{
  "train_examples": 195000,
  "crop_scale_min": 0.8,
  "downsampling_factor": 8,
  "encoder_arch": "vit",
  "encoder_head_dim": 16,
  "encoder_expert_mlp_ratio": 0.5,
  "encoder_shared_expert": false,
  "encoder_patch_size": [8, 8],
  "decoder_widths": [48, 96, 96, 96],
  "decoder_blocks_per_level": 1,
  "decoder_upsampling": "nearest_conv",
  "learning_rate": 0.0019,
  "one_sided": false,
  "weight_decay": 0.2
}
Rows from block 5 of the encoder of a small image denoising autoencoder, named by matrix and row number. Rows with one number within an expert belong to one neuron, the router's apart. Each number is 500 + 25 x the weight over its row's rms, rounded and kept within 0 to 999. All counts start at 0. Numbers have three digits each.
After each expert's rows are labels from the 100 images, of 14976, where the router gives the expert most weight on average: "responds to" is what is common among them; "patch colour" is the nearest of a few named colours to the mean colour under the peak. Only what is clearly more common there than usual is listed. The data: scattered letters and digits in many colours. In brackets: how many of the 100, against the usual share in percent.
# router: router (encoder.blocks.5.mlp.router.weight, 16x384, trained with AdamW), inputs 0-95
# up: expert up (encoder.blocks.5.mlp.up, 16x192x384), inputs 0-95
# down: expert down (encoder.blocks.5.mlp.down, 16x384x192, transposed), outputs 0-95

# expert 7
router.7:499515514512511535515505479525476478504476490540499521468503492475509501508500502525507476515497531534505509525469477497495480500557466525543461490512476474508473513492487451495429511530531520530497491508478521526481453569502488510476513490536503528461493504464538521457503444538511486472
up.0:489474513514506454481513479482531479517518482477519488501524488478498429514501444484538491491517502560494496520504472530485494473532499495480463492519526577508520474518522517528519540480517477525487549548517498483532510523502496526500487457492448508508477486484466519533520495501549521526
down.0:505502483477491468520527540507490482445505495489501497519503480522504534525495449494513495475508510496529525491549509490490475500464477507495537508444512506502463444496499473532476501552470517499535503465559483552485503528542467526501445459451518502508530511499513476469467485496511464477
up.1:525499484536497482482499505512453507508516466510480466480478488498531537502479448465504510515495498492475530523517507526471531532484494458511489507553496478470465477474526498531480486504549480505477490545483503527499497485465518512477545538468472480453497486553519523487508482473507497487
down.1:506494502497527449488529499528525475512527479444535551491535494508513510483436492515490484517499500504521517508449513519484538473472541493514497463527530529530549504481475508476470538478492463554529525495518490532482501501519470516549494473514474516490537491529497500481505453525490530492
up.2:496473520527519517496503488517538490522506463432506488530493514523545521507502476477512531515544472522493528482503474495487501452514466470512497506481482492499522495486532472492526527480487493472520497506483501481501516451475511521488513525560445519459536522463527489510499535485546444505
down.2:540542504479527499488499471503448496501513491510506475476477500508515498487497462511484470484509479499524475484475492515485525467506504542479486517490497509513500534505503512482540509511428450497504539569520494509492501519517475467526501460515503508487519457538460545481497557511510515530
responds to: count: one (50 vs 17.2)
patch colour: black (100 vs 35.6)

# expert 2
router.2:521508522468523500524500511450516500474522464516486505518494497466479518506529471492500489520478526440512473494487512497493492538491481515474473526516485502507510509484533486492498462496482511467558510491462473499483514527523503498541475515502473461555481525480481531441530516502503521480
up.0:504501435523499520487516497529505512513493502507521467473526506517511541523504514496494521508476517499504461462506498488509505556517507529497508510517503476526474500501528484515486516475567531482485495501520491528505511491543494499478490471442513545546476538497488490464472503506502474463
down.0:511446541492508465519456473499510476517506506485476526526482485487542499481515510498508505488488502515472501489501513447501473517499491472530512489535502512516536449502475531512508493518486527519548524504482474508474524506478507459503515507495549549505487457518514532485483548497493516494
up.1:464506504531527484494510475519505511476477518525512510451511496513442511461528495502471532506510516500537500518467532474525487492482522520525498500503503500416498487525461524475498520519511502480483519500487505473521548492499537472487507480493466524519472507513522522492505543535514503495
down.1:496512447480521473470460533506517584507557500529515541491484506496532507477454521500495517492461549492490515500487476487496541524517498509487489462507496498477481502513513468505455520520510486454476453497467497514473516490501492490470494511531492525498548493474497539511469543487511474470
up.2:502448535517514497513509533481489514482520538517523502498520516516474495492490518497525451500510471466491516500481521482488502486529498441503468496515517520503466557505490520513479474480470517461546518492508506476493501500526466517548516484497479525496488552510494500498479505499443494470
down.2:469575487488512529521494471431537506504486505510500511493486506497522502487509476508497501476491516478494523490537505493544512488502486513527515476479461466516512472536484486511482505484535478521515507483542518463491464513493531524525503512511521494505519482511511515476467523473467472522
responds to: black (55 vs 19.7); brown (48 vs 19.9); purple (41 vs 19.7)
patch colour: white (56 vs 25.5)

# expert 1
router.1:515470524451503491469472464492503544508542503495495475547498478490488525523468539507491509476536477491504517528489514513480488460544507457476486478493512507520480490511487531519493467560468496530531506484508540524463458482527486485532505484504508490464495514459570519500459506505471489498
up.0:489494519436489476424525510482474470532504500524481523469514519515518547491494469484460476528505506478514468497497493496501529513504532538506506519552505487529514489444483497512523511505471489455497515464458456460489492509514457515529510532464503512509474531493503492465533457497511543482
down.0:490505506514477472489492525446523509520465528500531492463496500542515484516478492477463503528520502453511535502480493473484500472494534493513503509473472563479484509472487470539485466500529497486509507517523452503495479532467519526502529477491470496554509535496486486536506546465481455501
up.1:478478514456529513526490481489524512523484490432511532464516453508510505467499564483477501508502492511505467476529485493492497535479449484517501522485553508525511470533514507483518505519495510507480494433481475503476531483447490519508508492514522495528496488534497504547495494514516467484
down.1:488514516492456473510483487490472505519510512500501496508488517498517507505452503522551482545481485486524498465517494542513509473466489502511492546513525488510527536506517494528513512490514499508486510546468458513502496518504433494468511485475455533485480480512509495466513530514457496543
up.2:520516506494470498500516525513512476504491504517555434533526457507522505510518483500502526513535475511462496533447495466541472509451540508544486493433482504485487478523499468502504516479522497507478491465501529506524518556484485521515539489499527530508494510486470514442517499461456479526
down.2:506478496496500495488488477475543514515517526535495522490430508521495459501527521516527463512506496532484448524491478510526506530470528489467513486525479448512520510535513486516513529524484481501464503492507517516514467480539512458481468540519456463499529496510492502506486528461485496529
responds to: green (74 vs 39.1); teal (68 vs 40); black (58 vs 19.7); brown (56 vs 19.9)
patch colour: grey (45 vs 3.4)

# expert 11
router.11:470457487509487523524463543487467461512502472496498493496507523489508553550542505468470512502520519534517495513444529500491521483534475509505499467507502505551571516502499497499516528472489510503480481459483509491489493509561487519523472510531524469485556580484518528523517469497490524499
up.0:511497488479502490530489468478443524517513502521500488469499533494457487446491541492535491488538492496539518482504500487497554495557454510479497491531529516512471505526505491518458528506511571531509500516470483494476488482465486535491477483487485525502517541473493497525538528493459478529
down.0:478475460446538512478534508520485565503522460511485512474489466500491477523474498499490513506480456487498492521474517473524475484466457489488492494490489481507504488465493489496482526479442490469506467508486495511505509445532482460491514500501523491501486515491471514483477549511513512527
up.1:519511531496512507489450535492460492494499498513511524492489492525511495496478484503508496507491483479513506484537509499474543493489512469496540548513521523497494486513447490514499507486495488526480470504576499482528512488512459505513501496500521532517490492533476478521495478541499485453
down.1:447487476491510495494491515513463486486512510510444496495505546482494506465494499494515534535524517481493496505473481480514448525460482487485527489533490521522473497494507511499507520508521514506499513450503468493511468461542462505487508515504452502445529537491497503500522517491532503530
up.2:509471524544503545501475519521490523483494519516524507497546506487534528488482529558468546475531506516451503497519544496465476497527491534545522533523527491463532466499520507486528514488496484495457507460498519515474535503522519500484484471517499530516474521484475495464540525515474516507
down.2:474507485482491462510499507494531533486470537506518487453517506514469437464536482442508522478508492495528453481485499512497510503436521473443508503508503489457463491503518497478520513479521468517489525498481519480512531481521478525489474487527513495537514503464503467497498566503494491495
responds to: brown (65 vs 19.9); black (62 vs 19.7); count: six (39 vs 16.4)
patch colour: grey (72 vs 3.4)

# expert 6
router.6:520563538520551498507513502518480527488532504486522520442538467495492487509489510501494507534488525503473503516549516463503485499526494527449480547514458505493517467468479511493502502499485510481509485478498521498499517462502482532513456464564517532531470485535445521480502491513551502497
up.0:482493520506529507514496509487459535508486476494516522490510531489487491534548510478520535487533499505543500504520565528491494564470518533477488513498506505520517507489494530494503504467526446460513538496467500548460501502525480453494470492491480479510515498462498524490479474491538473492
down.0:495491495550511502493487526491490518538497518522489489540445481529483525492460555478470470514499497531496468480499521518451499514493465490492501499502521479473458521495525501438476487512488462577475509532518478497493546516494513498476481518523427510475510503524516480497519526491500528491
up.1:521511495484511523528494488531500523484513540500477528494519521507460451525501485501477490484511493497507490487472487505511454489528504492465501513453513487509484500520536502479400522451496523510473529507505502467517497540483486532489494476472518552485482481503533514495508477464523480503
down.1:483508469506501518487509470503464478480525421553487534463488537500485493482560488519499523458497503497485527498508490403476527520458484512508544506467493508508487496504480521495482503469495504533489474501486507501526516489444555563542512478483470533512555515521526529488495529458485512478
up.2:489528515483465525474499543503503442489499469523526488513488479470489499501486502505499514438482470491496528472472451485538490475492459540533498478484529526497509515458490513513488484549539515484498497459520475475493545536468511483515476448460501484476500524505503552510550500512497499474
down.2:511537496506534512511496478496484558504516495509500537485536510500481526525523508518591492473482549526463510488558507503525526518512497515461470486466534511472541475489509503482470457449489523466516486503466574526490503482466508479465515470544485473529470474512487527494486485515507459532
responds to: white (86 vs 19.4); pink (50 vs 19.7)
patch colour: grey (52 vs 3.4)

# expert 15
router.15:533508513484508454503519492516477558507551491502480483511577465460523534466497473480467516485471507495488521459555514505491507490438512457477471509519478479521507531502512477509493517493508508526483472533470468473525492477485511516530464511465528531486540490538487466531482499445477510456
up.0:521506526483522493491505531500499500522479453480520525532502475520547475482488544450506484487464491523466485507531475503440510546477461490467478546465503462500503450499500533514498490480571512509523533480485479489495487497533496484508489499558501494492513497489478521531498442504508496535
down.0:494459494479519519469462501511493517518522509488511519539490497506454485480529474540496498470551509486466479457539482507489502488544479502499523502512474520471511511508482530475484512516499490482538512489508536509501492509519495479481501497495554478516523448524475479472487513491513530530
up.1:507535516494530446503500523457485540518516483518481496463501470483467502504486491456444509493508506470546480505460475520553499494511496467462546511496500465495512536505527473444506508461496513500502476508503518472466546555499581499495472512481487479517454518455484505502482486538516510480
down.1:451498435450501551499491514547512508503482504500478427466493449488510504497513481506523460512509544508505532470486526447455498492549518527503454496488482503518500470497481499544485521460517496492517571477521476481461446494505464498506477542504515516528469535503458531479471484508474491514
up.2:448469509476497475484475495462492486491528512518517492464508535515563576486497498572497534483523491512478500479494510505496484466508496515498504515478501501467449457469556517471503528564545478504488485503489424440537529510529505496493521526525504514511506500500494507537470515458472496485
down.2:500522509491487442545506496512505502474496478525504527490517527520454496519457547478493524485493479522525489483495519533488468508488481500510494542502530493479491518472503467527472502483482521543507474484509473526507501462554488498491484507488494506498523469477466506489512511442497448498
responds to: yellow (83 vs 19.5); orange (63 vs 19.3); white (58 vs 19.4); count: six (49 vs 16.4)
patch colour: brown (76 vs 13.2)

# expert 10
router.10:501502501482510484496491553518481473538526491479519490538514467475518493475463506526521526521537501478466444501505517552509531466479482469501489469492481523516532489503538506555469514498545492515523508489521494479473527497532523531495535490464502516493479513532481483477520518474512465481
up.0:530488496478510513492530496514521531455491448460494519498518544490463512502489486419512502540561461542508476560501473481488520494502514536504515500479512510468512490493461512487504538517459533435489474486494527439512522469479531508479484523491467522440499501505507498478459477491516432513
down.0:501535489502516521529530466516552539539508505551482523524471507555490471540498511473502472492463547501496502444534488474456502473495544495487512493455495522461520524471477501515488502489503518472525492452532525494493483539474470518483554504477520488530489492490520497509496498482525528479
up.1:480514452490528510492513535543470512491462487547502478488472492480500567513441522502464504486503484516504574508543482470509480494516490513481484504516490498450480530459491510505542485473504503492505475485459466507508457486502488465533554492475478472522517468525531519516525540469498491503
down.1:442514503488495481521465506461510536531506487474512516496523456491492478485494520523494475507553514527483445496478505502494459475487527506487513496490535513455506488480485494551505504477458536513524536515508533510498526506495492504527543486480548481545530548501536493551459472508506527543
up.2:530494409517503473522472519547469529470521521499532508498535481513490494482525488522539518492485514513479513481522440531530500514491513463476527515485488534504533532527519550481525473475489466510503516500493482495485495536577513530497473507491508526483499501519500477512526491543484504512
down.2:478543487557458563484500488514501514474537492487490535510538506539505495505527473515479517478491493519498552480494490503506526520462487497499491518520524498504479480486514481494498497504541514504497519499511504473500510527487466461460558503530473505542490498494522511515482572520489522454
responds to: white (44 vs 19.4)
patch colour: brown (37 vs 13.2)

# expert 8
router.8:496542487554517502497494506512524503502479482521524469496489512493494479498488521477524469507487487544500478461459469527504469507518520486477511506448486506519464493478502498493457506523443525503480503492516514507520486511541492505470533556501497506457463491500565529522550484507490511528
up.0:549515514483521473490441486483512503525452526505472511487518503494500538494539535549469494507526501515449524555531546475489485507535511520465512480543505509470521480483519542554500521476508505489506486517486524533459498480480486481515479484526477474503485497469501508492453543476521469488
down.0:515534517467506507491548501451450498513503472509504533509513540501494525459545483522505509505514487553482473481524491498483481489469506557515467511540468566546505511483455512523493480498494484510491482497465488487494501523521490547478481510503525479524506453464486517522483479550497521486
up.1:495483532518472511536478533519490480462495462492517451472515494533476518529506468537517482528487497466541479487554470494526495525556522523513534481515539513492484523543503489512487470483472558468473542477483488466496475510509492508498488494458485464455533483488485512542487470476484500578
down.1:479504487524490471521483547470515539510480440507508510529495498487541525531460494525514476493480519500461521433528518493496490482503489507471483501501458494477483534530480518537481500479483514513502506492495504497536508453506475492507524468479490519534485512547499483545501512526549501486
up.2:474476476508509476489463504485479497549511471420514465489521516482521485445517505500515493553446525485565526477520543504500499512478505489432497505502530522502492520518491509485525476487475505479482488553544476465475491518502490531518507506524511485520488519495452538486476482484495562544
down.2:492467502474504526480492455452468463510519477499519505512459498528484503506439495474464526493478524529485538489491493491495482516491495486508495483513484468453476540510490441460473408514489502516496443509452496457522512526498496475515517459520542517518499521478478525498488468515499515526
responds to: teal (79 vs 40)
patch colour: green (52 vs 0.8)